From a checkpoint of a small multi-label image tagger: trained on simulated grey scan slices of phantoms with and without marks, 122500 training examples.
Rows from block 4 of a small multi-label image tagger, named by matrix and row number. Rows with one number within an expert belong to one neuron, the router's apart. Each number is 50 + 10 x the weight over its row's rms, rounded and kept within 0 to 99. All counts start at 0. After the name is the row's rms in percent of the matrix's.
Before each expert's rows are labels from the 100 images, of 14976, where the router gives the expert most weight on average: "peak on" is the class under the peak. Only what is clearly more common there than usual is listed. The data: simulated grey scan slices of phantoms with and without marks. In brackets: how many of the 100.
# router: router (model.blocks.4.mlp.router.weight, 32x160, trained with AdamW), inputs 0-79
# up: expert up (model.blocks.4.mlp.up, 32x80x160), inputs 0-79
# down: expert down (model.blocks.4.mlp.down, 32x160x80, transposed), outputs 0-79

# expert 13
peak on: soft tissue (54)
router.13 092:54 40 50 52 55 68 66 58 48 54 52 42 38 53 44 61 46 55 60 60 60 54 63 37 45 61 63 67 57 50 41 46 74 52 46 49 61 74 38 54 31 44 41 58 60 77 38 56 36 56 77 47 44 64 65 60 62 50 35 49 63 44 43 47 52 53 41 59 71 48 30 32 37 46 60 38 39 35 59 44
up.0 097:71 61 46 58 66 68 56 30 69 50 41 42 63 31 46 50 49 32 51 41 43 36 50 40 33 33 52 44 45 40 59 41 55 56 66 50 59 46 55 59 47 32 55 45 63 52 51 49 58 42 43 47 50 71 45 43 49 41 31 35 34 49 43 45 39 53 61 46 65 46 47 46 46 49 35 67 66 53 39 55
down.0 090:69 31 56 37 58 27 57 62 55 60 49 55 55 60 50 60 39 44 49 47 43 63 50 65 62 70 30 58 55 53 41 45 53 43 63 53 28 41 56 52 45 34 64 35 35 66 45 47 60 53 58 52 43 32 35 54 70 54 56 53 48 25 57 56 48 50 61 54 54 48 45 25 50 65 68 38 36 62 41 43
up.1 131:43 37 49 44 47 57 61 45 42 56 42 39 45 41 40 62 55 42 57 57 53 54 51 53 56 41 62 62 52 66 58 51 53 83 59 72 69 76 52 43 52 46 66 47 44 46 47 67 36 61 35 57 53 62 73 63 43 70 66 46 66 49 60 57 37 39 50 55 46 44 40 46 42 47 53 46 40 51 41 59
down.1 121:43 34 53 46 46 44 67 66 38 54 61 51 53 46 52 58 53 35 46 55 41 57 63 61 50 63 34 26 56 48 65 70 50 60 63 53 49 45 41 30 48 53 52 50 65 64 47 25 42 44 39 52 68 43 53 36 51 62 74 43 62 46 51 46 35 43 43 40 40 37 33 37 52 53 42 37 51 45 33 56
up.2 105:54 56 60 40 60 49 51 52 28 65 62 49 43 38 56 45 56 57 18 51 56 62 68 42 63 47 49 58 49 56 37 43 37 25 43 42 50 39 49 50 43 53 27 53 32 55 42 53 51 64 55 53 25 45 45 51 66 40 39 35 41 40 60 45 59 36 42 41 67 54 53 70 49 71 53 46 63 57 54 47
down.2 104:54 44 68 54 65 52 53 57 46 57 45 34 55 43 34 60 42 66 44 43 44 08 54 58 39 39 48 58 48 60 53 43 70 58 43 62 50 49 65 44 49 66 36 48 56 35 39 60 47 44 54 48 53 41 64 62 66 45 54 45 66 57 31 42 61 48 55 49 37 72 47 63 69 47 39 66 42 54 55 48
up.3 099:46 41 44 41 56 69 67 37 69 63 61 54 56 40 48 59 33 63 61 48 52 54 56 58 52 53 63 57 53 56 37 47 41 57 56 47 63 76 46 54 38 33 58 54 42 47 48 64 41 46 58 37 52 66 60 54 44 37 45 52 50 34 43 40 42 47 52 52 50 43 44 27 45 47 44 35 39 50 39 51
down.3 098:51 46 44 56 42 43 59 43 37 57 43 58 43 39 56 57 42 27 55 47 54 62 40 42 39 24 45 37 48 40 51 61 63 44 58 39 42 51 42 39 73 47 43 53 55 43 46 50 48 53 44 44 37 54 45 55 51 49 67 49 52 59 59 53 57 25 54 54 47 47 68 62 61 34 37 45 43 48 43 75
up.4 149:62 42 46 54 57 51 56 55 50 43 62 59 59 61 49 42 62 53 64 49 43 66 56 54 39 59 51 42 61 42 36 56 55 49 48 49 42 65 58 33 37 28 44 52 57 52 57 53 35 47 57 58 31 56 63 47 44 44 55 51 57 55 36 52 57 63 44 49 58 53 63 25 58 38 45 29 48 39 61 44
down.4 122:49 55 49 67 45 50 38 29 41 48 47 62 53 50 38 51 57 42 52 64 44 45 43 36 63 31 46 38 43 63 53 56 29 57 56 36 50 40 49 57 47 43 54 58 51 37 51 46 58 58 54 49 32 66 48 60 45 40 48 36 56 72 61 51 45 41 68 40 49 68 52 40 49 52 72 63 61 43 47 44
up.5 128:59 40 47 46 38 62 61 75 34 67 52 46 45 52 44 63 45 38 36 59 60 63 68 49 50 61 47 54 41 67 58 56 48 36 53 55 55 60 36 59 45 47 41 69 54 52 24 44 37 47 50 42 46 54 58 50 63 41 46 43 50 52 62 50 47 26 62 54 64 54 41 56 54 59 45 38 51 40 50 62
down.5 127:52 58 37 50 47 36 36 47 53 51 58 47 44 55 43 36 47 68 36 39 53 57 71 52 47 54 27 55 60 51 51 40 59 36 43 66 43 62 42 47 67 54 28 37 63 48 44 31 51 41 43 56 41 33 34 76 49 42 38 52 45 64 40 61 54 57 51 48 62 55 50 46 55 53 56 51 58 60 86 55
up.6 110:61 46 65 39 35 40 41 56 47 28 48 49 59 42 48 46 64 38 62 76 41 70 64 39 32 61 58 42 57 34 59 48 44 47 57 37 68 59 48 56 27 67 27 31 55 59 54 33 52 49 57 59 43 41 62 61 37 48 54 49 36 45 45 49 39 56 59 52 55 65 54 51 64 42 64 41 40 37 62 45
down.6 113:55 50 69 71 63 47 36 45 49 52 39 39 60 43 49 45 50 61 62 50 51 45 44 41 51 42 60 35 44 33 53 48 42 45 63 46 62 51 63 51 56 69 45 56 41 35 67 64 60 40 64 54 47 55 56 70 54 51 48 46 43 55 43 43 55 64 53 37 50 92 64 61 49 61 50 69 60 43 52 40
up.7 074:70 44 60 56 66 23 36 55 42 42 54 63 69 73 53 43 38 55 49 48 58 39 52 50 62 43 45 53 49 61 38 57 59 51 55 63 36 46 64 19 33 38 49 50 29 41 52 45 50 48 55 57 55 43 31 27 46 51 58 43 54 44 44 56 46 40 33 61 45 42 52 55 54 57 56 38 54 58 41 64
down.7 082:55 48 60 53 62 49 55 54 65 45 49 62 52 43 44 40 29 43 53 58 60 46 42 40 49 64 61 57 46 49 49 38 27 54 44 37 46 24 39 61 41 49 36 54 49 42 63 39 40 55 52 41 51 63 42 50 29 64 49 42 35 51 57 56 47 42 46 44 42 52 58 48 45 45 51 43 32 52 66 41
up.8 097:42 60 33 39 51 52 47 53 45 55 47 66 39 52 63 48 72 61 30 56 51 31 52 60 41 54 31 45 46 53 55 46 49 76 28 60 39 43 55 43 57 52 52 60 54 43 47 46 68 51 30 70 50 50 61 56 46 62 62 50 51 37 54 56 57 58 51 46 74 40 49 49 53 52 52 50 61 66 54 50
down.8 110:63 30 41 45 44 47 32 54 52 57 64 31 67 54 55 47 71 56 57 51 49 59 57 35 67 27 47 44 60 55 38 54 60 51 52 51 44 46 48 52 55 47 40 49 66 78 58 46 56 34 43 53 42 42 49 48 53 28 56 41 52 36 51 56 42 56 41 39 41 58 49 29 67 37 61 42 48 44 62 54
up.9 125:67 40 39 56 64 50 45 39 68 49 56 42 63 55 45 52 31 49 63 56 44 30 45 50 64 64 58 55 59 44 24 52 50 48 46 34 48 65 50 51 43 32 38 52 30 58 42 57 52 46 65 43 71 46 60 52 51 40 58 53 63 31 54 41 58 35 64 64 55 47 38 43 49 50 53 42 52 49 40 44
down.9 123:38 52 41 61 48 31 67 30 46 72 50 60 52 45 64 56 42 35 48 45 60 47 24 43 49 49 46 50 52 44 61 52 51 40 51 45 61 66 42 31 46 45 58 51 55 35 45 42 30 44 26 28 58 62 59 70 39 46 50 57 58 54 51 61 64 56 52 46 45 48 57 41 36 57 55 48 43 46 47 46

# expert 26
peak on: organ (79)
router.26 099:35 44 50 50 61 43 45 47 46 43 46 51 49 50 59 58 45 65 61 56 53 56 61 53 66 57 47 59 42 50 49 52 31 28 43 58 59 54 44 59 59 40 52 51 55 54 45 61 59 32 36 47 36 68 52 54 43 48 38 43 34 38 56 38 32 58 40 41 56 53 52 41 40 62 58 56 60 47 46 57
up.0 062:65 53 44 44 52 56 44 70 47 54 71 60 55 36 39 33 57 30 39 40 33 43 58 50 42 60 37 35 57 50 28 54 70 49 58 44 43 58 49 56 58 31 54 58 52 45 46 50 50 52 46 39 26 43 61 48 36 47 40 46 51 47 56 43 39 57 39 63 56 39 42 46 48 42 55 46 65 73 55 53
down.0 062:39 48 45 54 57 49 49 50 63 46 55 55 53 61 62 48 54 44 61 53 50 47 56 62 48 45 40 29 38 64 45 41 51 58 54 60 61 76 48 53 44 39 47 49 61 48 44 63 56 53 41 61 39 48 35 33 43 43 29 50 50 59 58 72 46 37 47 57 70 43 49 43 51 63 73 57 70 52 46 68
up.1 082:53 61 55 56 47 50 46 44 63 55 63 46 53 55 49 45 50 58 64 40 66 51 37 58 42 45 40 56 54 39 37 42 33 43 62 42 63 52 30 40 63 68 56 53 44 61 58 42 59 32 55 34 49 41 52 41 46 54 38 40 46 51 54 38 52 52 34 34 32 55 67 56 38 36 46 39 59 45 65 54
down.1 084:67 57 61 60 42 68 52 49 51 39 51 51 44 53 55 38 49 51 51 37 61 63 50 46 37 50 62 47 47 51 50 54 32 49 53 46 55 43 56 65 54 57 65 71 58 43 62 46 63 47 51 49 61 64 53 50 35 52 31 38 48 58 61 32 57 36 42 52 48 41 56 38 26 30 46 62 54 50 61 52
up.2 098:49 49 72 28 72 45 61 41 43 57 44 58 30 49 50 60 62 66 45 41 53 43 52 39 49 33 34 48 45 55 57 62 68 66 47 55 62 55 54 56 59 51 46 56 52 43 48 57 50 55 54 49 39 42 68 47 69 50 60 49 31 37 37 37 65 62 37 38 44 63 48 65 38 50 44 50 47 59 40 42
down.2 084:29 49 35 59 73 44 68 53 44 55 47 58 56 42 56 44 54 42 42 56 62 41 38 38 48 42 25 49 56 50 65 62 53 55 64 41 66 51 36 50 41 44 41 53 58 38 53 46 53 58 51 57 47 48 47 47 63 52 50 57 35 47 48 66 53 39 65 41 49 43 76 59 34 57 39 53 44 39 36 53
up.3 074:62 56 48 61 48 57 39 33 44 47 58 34 46 30 32 49 71 51 57 42 46 49 48 58 59 48 50 50 61 60 48 47 68 61 32 62 48 43 51 28 66 49 51 52 51 34 64 56 50 61 47 54 33 41 69 60 48 59 49 59 47 60 47 44 64 58 59 41 52 54 60 51 51 47 38 54 62 60 53 35
down.3 079:49 42 48 57 60 30 61 46 64 63 34 46 71 55 58 52 55 59 65 48 43 35 63 59 54 70 41 47 45 45 49 53 61 49 48 55 67 49 54 49 40 51 49 54 47 62 32 54 61 59 52 56 46 41 36 29 52 65 53 53 68 36 28 60 48 55 70 36 40 41 36 44 58 44 36 35 32 62 42 55
up.4 093:33 37 55 40 49 46 53 47 47 59 40 63 52 28 62 46 68 59 68 52 71 49 43 45 43 49 41 51 66 49 43 54 46 44 41 59 42 55 48 41 27 55 62 36 60 52 40 45 39 40 32 50 50 52 29 56 55 46 57 36 56 42 58 56 39 47 51 55 53 52 48 53 46 40 83 48 45 34 78 62
down.4 100:55 54 58 37 49 48 43 60 52 45 59 35 70 45 48 43 48 47 51 44 50 51 57 44 47 57 40 46 64 41 35 56 37 42 44 41 44 41 56 50 48 53 47 65 40 55 69 39 58 60 54 40 49 31 49 53 51 31 56 47 40 53 50 56 53 42 31 48 38 54 52 49 65 44 54 38 47 71 60 47
up.5 073:55 39 61 47 62 45 56 36 43 45 41 53 50 66 54 45 53 54 34 55 43 44 52 43 49 34 49 41 49 50 45 49 63 42 40 45 41 54 55 35 33 72 43 51 37 50 41 47 35 64 53 67 53 42 45 40 72 53 57 68 37 65 37 54 70 53 51 58 27 44 66 63 48 48 50 39 54 40 33 38
down.5 060:50 54 54 43 53 56 49 29 37 56 50 59 35 82 50 35 54 52 43 66 44 59 51 56 39 57 45 59 48 48 43 65 50 58 39 52 59 53 48 42 58 46 34 43 55 59 54 43 45 60 59 49 56 49 52 51 44 47 31 55 37 55 29 46 68 60 41 49 60 46 48 53 43 50 47 61 52 65 46 52
up.6 080:55 57 46 65 64 54 38 43 68 35 57 56 68 47 41 33 47 44 36 58 54 49 56 68 52 59 49 47 44 34 36 62 45 34 53 43 53 39 37 58 53 41 64 47 60 56 44 49 49 42 41 46 43 58 57 40 43 50 33 53 40 57 50 41 37 45 65 50 56 46 65 40 62 63 43 63 69 52 63 44
down.6 084:47 52 44 39 49 37 45 41 34 66 53 58 51 53 58 52 52 43 46 42 57 47 32 29 42 21 45 40 51 57 55 49 52 66 61 49 59 58 47 52 40 61 56 67 43 36 57 67 40 40 44 41 53 64 54 47 47 41 49 45 53 46 57 47 65 29 41 32 42 60 62 51 44 57 58 58 64 40 41 50
up.7 091:43 65 66 65 43 66 56 47 41 36 59 38 50 47 62 58 31 42 66 58 47 47 45 50 54 44 61 64 48 33 50 38 34 43 57 38 63 34 46 51 52 61 46 51 39 57 61 51 55 53 56 48 31 36 40 37 51 48 32 38 52 55 60 45 54 44 56 56 48 31 54 62 56 52 49 52 31 52 44 50
down.7 105:43 65 40 43 45 56 51 67 59 34 58 49 49 62 56 47 31 46 60 34 46 74 52 62 49 62 48 59 58 57 51 48 40 41 53 47 61 44 39 31 59 56 64 61 52 58 50 47 72 39 63 37 51 42 61 43 52 65 59 32 42 66 62 38 46 54 57 56 42 38 54 44 42 48 47 40 39 51 31 50
up.8 046:66 57 49 47 39 50 48 55 55 60 56 49 42 29 50 39 62 34 42 59 48 49 59 30 41 43 50 45 59 47 39 34 59 63 57 56 26 44 73 45 39 54 56 50 59 56 38 38 47 60 54 43 53 39 44 49 48 58 61 47 63 65 47 60 60 39 55 66 35 35 55 60 53 41 50 51 36 54 39 49
down.8 047:35 38 55 52 58 44 44 55 45 47 25 51 56 44 45 44 38 58 58 37 31 60 54 78 74 56 50 47 58 45 33 49 48 53 53 48 39 55 43 57 59 62 51 33 60 33 27 43 36 51 64 36 50 65 39 52 61 60 28 52 54 36 48 51 51 33 34 58 60 58 48 40 34 48 45 52 39 56 40 53
up.9 077:51 39 44 41 27 50 35 57 30 35 41 61 65 76 60 28 34 58 39 42 49 44 54 58 49 50 49 54 54 48 42 61 57 44 44 47 40 50 43 61 47 53 64 43 57 55 46 47 54 39 56 52 57 50 34 39 68 53 68 58 54 68 41 43 59 46 48 52 38 57 37 50 66 65 50 36 55 42 64 61
down.9 082:41 38 66 47 52 63 52 63 50 46 46 39 51 50 52 57 56 49 64 52 39 56 57 55 67 55 54 54 54 44 53 43 42 42 52 48 34 41 44 57 49 39 43 42 55 68 48 51 55 62 52 67 60 36 43 48 47 52 45 36 47 30 56 68 34 49 41 42 45 67 50 30 49 42 50 28 41 29 52 45

# expert 29
peak on: soft tissue (55)
router.29 108:47 64 58 56 44 47 70 58 38 49 48 47 48 50 37 54 44 39 48 52 43 34 40 46 41 47 43 46 50 57 50 54 49 50 63 39 61 40 31 62 42 52 52 47 54 61 54 52 64 67 67 40 48 47 38 56 65 63 64 47 62 60 67 44 52 44 43 46 64 70 23 46 51 34 52 50 48 68 36 56
up.0 099:39 54 44 29 69 41 44 64 56 42 52 66 46 41 41 43 45 45 40 51 54 55 51 40 49 65 56 50 59 38 48 61 58 33 33 50 42 45 45 42 50 48 28 48 43 57 43 54 37 35 40 58 53 41 42 55 60 38 60 63 35 39 64 58 52 39 43 53 59 53 71 50 47 59 61 45 61 35 57 70
down.0 097:35 50 44 45 45 40 42 63 43 54 47 57 44 62 61 54 55 42 65 38 67 60 53 50 50 42 60 50 58 51 44 61 51 43 53 76 53 43 43 40 65 33 62 56 65 38 42 52 52 45 42 51 62 47 52 33 46 59 65 63 64 40 41 52 51 46 38 42 44 51 57 45 53 59 43 40 42 36 36 46
up.1 083:56 41 38 40 52 50 31 53 65 37 44 41 61 42 39 49 25 58 39 48 39 41 48 51 62 62 49 68 63 49 34 43 64 42 50 54 44 59 37 53 54 41 52 42 57 48 47 50 64 40 32 39 53 47 60 46 26 44 51 40 60 46 64 47 59 46 64 70 42 67 65 52 43 55 52 57 51 51 37 48
down.1 090:54 59 57 50 44 54 34 54 44 34 55 55 48 37 30 58 57 55 30 57 70 32 33 46 53 52 70 35 49 45 59 54 47 45 44 41 61 42 50 80 50 57 50 62 39 54 55 40 46 54 61 57 31 43 45 42 61 43 44 56 27 61 47 47 62 52 47 53 58 31 46 43 53 66 66 63 54 57 36 62
up.2 114:41 65 35 52 45 57 39 52 59 48 33 35 38 46 40 52 54 66 60 54 40 38 48 48 53 39 48 25 54 52 42 54 50 61 25 57 43 29 56 51 36 41 40 48 46 65 48 60 68 57 30 54 67 54 44 55 40 64 62 55 37 44 43 51 54 68 48 53 55 55 58 49 66 69 56 57 53 63 47 51
down.2 120:37 46 75 34 55 57 18 47 57 57 45 53 35 57 61 58 58 50 52 55 58 47 45 56 50 41 52 42 41 51 46 48 37 55 51 46 51 51 69 65 43 58 49 56 42 39 57 59 60 58 65 54 48 44 43 39 49 33 47 54 40 41 51 60 61 61 38 52 45 39 63 55 41 64 45 50 55 62 28 36
up.3 078:44 54 52 50 59 42 43 61 44 39 65 73 59 51 55 57 41 59 47 34 59 56 50 40 52 57 48 53 53 46 24 44 46 40 23 47 56 45 58 45 53 44 34 42 35 70 59 51 56 32 34 54 47 40 50 42 45 29 57 56 49 54 47 55 32 42 54 45 45 45 52 39 58 73 62 47 51 58 42 47
down.3 080:56 47 55 62 62 45 43 46 42 51 58 56 56 68 40 52 54 59 52 37 46 52 57 74 49 45 51 42 64 36 54 57 48 49 56 58 33 45 60 70 59 48 44 61 57 49 57 40 40 41 38 44 52 26 37 63 40 51 41 39 48 69 42 66 54 38 32 32 36 67 60 53 57 50 47 58 51 72 61 56
up.4 098:44 46 25 40 53 44 52 53 60 41 48 47 48 57 72 59 58 54 45 25 55 48 61 67 55 49 52 62 54 37 34 61 43 50 43 65 45 47 63 44 49 41 51 47 42 59 49 44 47 50 35 58 46 43 57 46 57 42 54 57 50 38 60 44 37 46 57 57 48 46 52 42 51 56 41 27 55 32 46 45
down.4 083:43 53 30 51 66 47 53 48 45 34 45 43 45 51 50 62 44 43 48 47 46 56 45 56 50 62 53 45 57 47 62 48 54 51 38 38 66 41 51 57 44 64 44 51 39 37 59 38 49 41 45 59 64 46 44 53 58 64 53 56 19 66 66 54 30 48 60 53 44 24 52 34 45 67 38 51 44 44 43 43
up.5 103:60 42 53 60 52 33 42 56 50 52 63 64 58 48 54 32 34 31 35 41 53 39 54 51 63 57 57 66 53 36 33 40 46 42 52 62 66 42 35 57 49 34 49 55 33 48 50 58 54 50 53 41 39 56 47 48 55 50 48 74 52 62 66 49 50 52 77 63 60 42 50 42 44 63 38 59 58 61 34 42
down.5 103:56 61 40 47 60 49 49 55 39 33 43 61 41 29 60 64 48 45 49 52 52 64 58 42 52 56 43 50 64 40 42 50 34 37 45 31 60 41 51 52 48 63 51 56 45 54 55 27 51 39 57 35 38 42 66 48 46 56 51 27 49 43 57 34 40 51 43 59 57 39 40 46 57 48 42 54 60 41 31 43
up.6 084:55 49 44 48 55 47 49 71 43 44 61 57 60 49 44 52 53 41 44 42 49 62 52 54 63 49 42 53 55 44 34 55 48 44 37 36 47 48 71 54 50 44 42 59 51 40 55 50 49 48 43 37 47 47 57 45 39 41 53 45 56 21 56 50 48 57 41 60 60 62 64 37 43 33 63 39 66 51 45 56
down.6 080:32 50 56 41 43 52 54 60 51 45 66 46 45 46 28 42 61 66 44 60 56 43 60 50 37 37 38 51 43 48 52 50 37 52 67 44 64 56 43 53 48 63 48 54 63 61 55 54 45 34 27 47 41 60 54 45 35 39 51 30 46 54 63 50 40 49 59 33 44 66 42 43 36 52 51 65 49 44 64 47
up.7 056:49 31 58 45 64 54 27 47 52 40 76 61 54 57 72 55 61 66 40 58 63 28 46 56 42 45 47 53 56 49 36 64 46 38 44 67 40 57 54 51 65 47 53 45 48 34 52 40 46 34 43 69 54 52 48 60 37 43 38 62 41 51 49 48 42 49 56 56 53 46 46 42 61 48 53 27 48 37 71 51
down.7 060:57 30 48 49 60 59 54 66 56 43 57 58 55 46 59 36 42 55 60 37 48 52 52 49 39 63 36 55 60 55 64 43 47 53 60 65 44 46 48 60 44 54 32 55 59 46 41 68 64 51 43 51 55 42 60 46 51 50 49 40 48 49 55 41 74 44 54 40 43 58 52 60 65 51 37 19 52 61 53 49
up.8 083:61 46 54 59 47 57 59 39 63 48 43 37 64 39 48 49 49 46 67 54 57 32 44 53 33 52 62 62 54 49 47 46 67 36 44 44 52 58 70 54 56 34 50 46 67 41 46 49 37 41 57 48 57 42 52 59 49 38 32 53 40 44 39 41 47 60 55 43 53 55 61 51 57 40 35 60 49 51 55 47
down.8 086:60 65 55 69 58 60 58 30 38 33 65 49 63 22 42 37 46 64 41 36 65 34 63 51 37 53 39 47 47 41 31 50 53 46 58 60 56 50 42 52 52 45 54 59 47 44 37 39 34 48 63 64 36 48 55 32 72 38 48 52 31 48 42 40 65 33 63 51 64 42 64 50 44 57 39 58 41 57 52 41
up.9 134:62 51 66 29 58 57 50 49 74 38 54 66 49 58 47 55 48 48 39 55 35 32 51 56 45 61 42 36 52 43 54 44 37 50 53 39 54 36 56 63 41 50 26 50 32 60 65 40 68 52 48 49 60 37 39 46 61 46 44 43 43 44 65 52 66 58 53 56 50 52 44 60 62 62 42 52 51 68 55 38
down.9 117:63 44 53 34 71 49 40 33 66 55 44 55 49 55 56 56 54 44 54 43 43 53 54 57 41 31 45 51 52 53 69 26 52 59 56 55 47 63 79 44 46 42 55 37 37 49 39 71 49 49 50 59 45 58 57 51 52 60 32 50 55 52 55 61 57 65 54 63 49 46 41 57 51 38 54 64 53 52 52 40

# expert 31
peak on: soft tissue (67)
router.31 095:47 42 48 61 52 45 63 60 25 56 64 69 49 59 35 44 40 41 42 61 50 34 50 49 44 39 44 51 41 49 61 42 59 60 60 50 67 46 45 61 36 60 60 52 55 63 50 58 48 50 71 46 41 52 47 44 68 65 68 54 52 66 51 43 65 53 53 59 45 47 35 52 41 41 50 46 54 63 39 44
up.0 118:46 66 67 61 39 64 45 65 55 39 51 59 61 54 49 28 40 40 48 65 49 37 50 39 53 46 47 43 42 46 60 32 41 46 73 28 57 58 38 50 49 50 40 46 45 58 63 56 67 31 66 40 45 57 49 56 40 50 43 47 59 61 56 46 56 46 55 61 42 50 41 49 48 43 57 37 45 60 57 50
down.0 102:43 38 36 35 41 44 56 40 72 70 43 51 38 67 67 59 48 34 60 47 45 54 54 47 60 40 40 49 64 54 66 51 59 46 26 47 46 57 38 34 57 56 33 34 54 53 47 29 52 56 29 47 57 37 32 43 48 43 38 55 57 47 63 62 39 53 49 55 36 39 57 70 45 48 69 54 58 50 51 58
up.1 124:51 42 48 56 39 53 41 35 51 31 38 36 60 51 52 53 66 40 47 64 61 62 58 59 62 43 48 55 47 62 69 61 37 51 47 55 28 48 59 43 51 68 60 38 50 39 63 58 47 49 29 66 43 38 59 53 51 47 58 53 42 65 51 55 47 38 57 44 42 61 65 59 59 52 58 45 50 27 56 52
down.1 133:69 57 41 48 41 37 41 33 57 49 52 54 51 63 38 32 44 63 47 61 64 50 54 44 50 44 51 62 42 41 41 65 45 47 50 42 33 42 54 52 52 40 31 56 46 52 52 55 52 34 47 52 58 45 64 62 40 21 58 56 34 44 46 59 56 33 57 29 44 62 61 44 50 48 61 69 69 49 45 55
up.2 085:44 66 56 57 59 41 42 60 47 55 42 41 54 50 41 48 56 61 49 54 44 37 30 47 44 43 38 59 47 50 42 55 53 48 39 60 50 51 46 75 65 48 47 46 58 58 40 51 47 51 43 61 48 33 42 51 54 69 39 49 32 51 54 55 29 52 39 38 49 46 60 51 54 50 49 33 49 39 51 59
down.2 088:48 64 31 59 73 48 36 67 51 45 56 67 64 53 31 29 43 57 31 49 48 50 57 62 42 50 36 51 55 46 46 41 55 60 43 64 42 46 39 53 43 58 58 52 37 49 50 33 38 50 66 52 45 74 64 32 44 42 41 47 58 72 57 57 46 53 55 38 45 68 44 52 54 77 45 42 55 49 41 47
up.3 104:51 33 56 58 72 28 58 51 52 54 26 58 48 64 52 52 42 52 34 41 69 43 68 61 47 40 38 56 41 56 70 54 64 54 62 50 44 29 58 47 56 37 39 34 42 44 42 62 51 48 40 50 42 54 53 39 57 41 53 60 29 48 47 52 48 65 56 68 72 33 59 45 59 69 50 42 53 42 40 45
down.3 104:49 45 46 52 71 48 77 43 51 60 49 46 34 43 55 73 34 42 62 62 24 44 54 61 51 58 45 69 43 46 48 42 52 43 44 65 54 61 47 30 50 53 48 60 50 61 38 47 49 50 42 48 42 40 44 43 62 50 47 52 54 54 54 46 55 59 44 59 59 37 39 52 41 37 42 42 39 61 53 38
up.4 082:33 53 50 55 46 38 41 61 49 45 44 38 49 45 54 68 66 50 50 48 46 61 54 53 68 59 51 57 74 56 57 42 45 57 42 59 42 41 64 35 50 62 43 40 40 52 65 43 47 67 47 62 60 49 53 49 47 49 46 43 55 35 44 69 54 49 35 52 61 42 55 56 27 51 64 58 41 20 44 32
down.4 089:57 53 43 53 53 39 60 55 54 53 54 49 52 32 49 51 51 48 59 66 46 62 48 57 69 41 70 40 58 63 65 73 47 41 60 61 54 38 46 41 57 42 49 45 40 48 48 29 34 40 55 57 50 38 39 51 44 42 59 50 48 39 60 54 50 34 49 61 40 69 60 46 45 57 48 57 36 31 35 62
up.5 080:64 40 56 33 45 62 62 58 47 62 73 46 64 18 32 50 55 19 39 58 48 56 59 41 55 55 37 37 63 50 64 46 59 42 48 49 65 59 56 50 47 33 35 68 62 42 64 49 50 60 48 43 54 42 52 70 58 33 47 49 70 51 62 49 49 50 52 50 43 51 45 45 45 38 53 37 60 60 70 47
down.5 072:44 59 55 40 48 41 51 43 64 72 53 46 48 56 59 66 42 59 75 43 39 54 46 55 46 49 39 36 53 31 40 61 64 49 52 56 58 36 66 33 62 41 62 63 38 57 59 67 61 53 46 46 45 48 34 59 48 70 37 63 40 68 45 56 39 73 41 52 49 50 66 35 44 47 60 37 47 44 51 52
up.6 076:45 43 46 45 62 49 32 41 43 46 33 55 52 58 52 50 55 62 53 46 52 59 54 70 69 62 53 36 53 36 44 51 50 65 51 77 32 37 49 39 54 28 50 55 41 51 54 41 40 51 56 56 64 51 61 38 41 49 58 52 54 47 52 69 51 50 54 47 51 41 58 57 51 53 61 44 51 42 46 64
down.6 083:64 28 73 45 45 51 53 58 45 43 39 52 57 49 49 48 53 60 51 63 51 39 48 46 48 40 55 62 33 47 32 57 56 33 53 37 59 43 33 69 50 64 51 66 54 50 54 49 55 55 67 53 51 46 60 46 67 51 41 36 34 50 49 50 87 50 52 33 56 55 51 50 40 54 44 65 44 45 41 44
up.7 118:54 63 57 24 57 40 50 50 47 45 51 50 48 55 39 45 40 45 23 62 60 49 46 25 25 48 42 45 47 44 53 50 41 37 62 60 45 31 44 58 48 55 34 46 54 54 44 53 36 45 58 47 41 44 32 34 76 53 46 52 47 62 49 58 52 47 43 51 46 43 46 79 55 61 45 62 52 56 55 48
down.7 112:75 64 57 53 56 37 39 43 50 56 39 55 41 58 32 42 32 48 51 59 62 54 34 50 38 40 57 43 47 48 50 54 59 62 46 70 47 67 51 53 38 54 48 47 73 45 40 53 23 41 40 46 41 69 52 69 30 53 50 55 57 59 47 56 59 44 55 46 54 64 53 41 38 40 56 62 63 37 43 57
up.8 058:40 42 54 60 26 61 50 56 66 49 55 53 57 55 67 66 41 65 58 53 56 83 37 41 41 51 70 50 38 56 64 60 50 42 47 44 55 44 39 61 67 48 40 51 65 43 37 36 53 62 50 55 65 37 69 51 36 38 62 45 50 34 55 53 33 60 40 36 55 54 67 56 63 48 40 59 53 39 51 55
down.8 069:61 65 42 63 62 32 21 48 60 37 44 41 48 43 64 51 40 30 62 43 43 40 58 35 27 47 44 51 58 48 73 40 55 30 57 55 47 53 56 43 53 56 55 48 73 58 70 64 49 51 54 51 49 34 47 46 51 64 61 43 37 57 65 41 38 59 40 43 40 46 37 54 45 43 29 50 45 42 57 41
up.9 101:60 44 63 21 37 68 46 61 46 46 47 50 37 62 47 64 43 48 43 61 57 64 50 57 45 44 57 47 48 47 66 46 40 46 43 62 45 31 64 49 64 46 36 38 62 50 57 50 50 49 56 45 50 45 30 43 51 40 46 35 47 51 45 57 46 48 42 56 40 42 39 58 69 52 56 47 54 58 47 43
down.9 096:60 65 53 51 59 49 49 54 27 55 42 42 47 53 49 44 33 43 70 57 51 59 38 43 49 45 56 53 55 55 53 66 54 50 45 58 62 59 32 68 41 62 16 54 61 47 48 48 31 33 54 64 47 56 66 63 40 28 35 46 32 51 43 59 51 59 53 40 60 46 74 59 46 32 44 58 60 49 48 51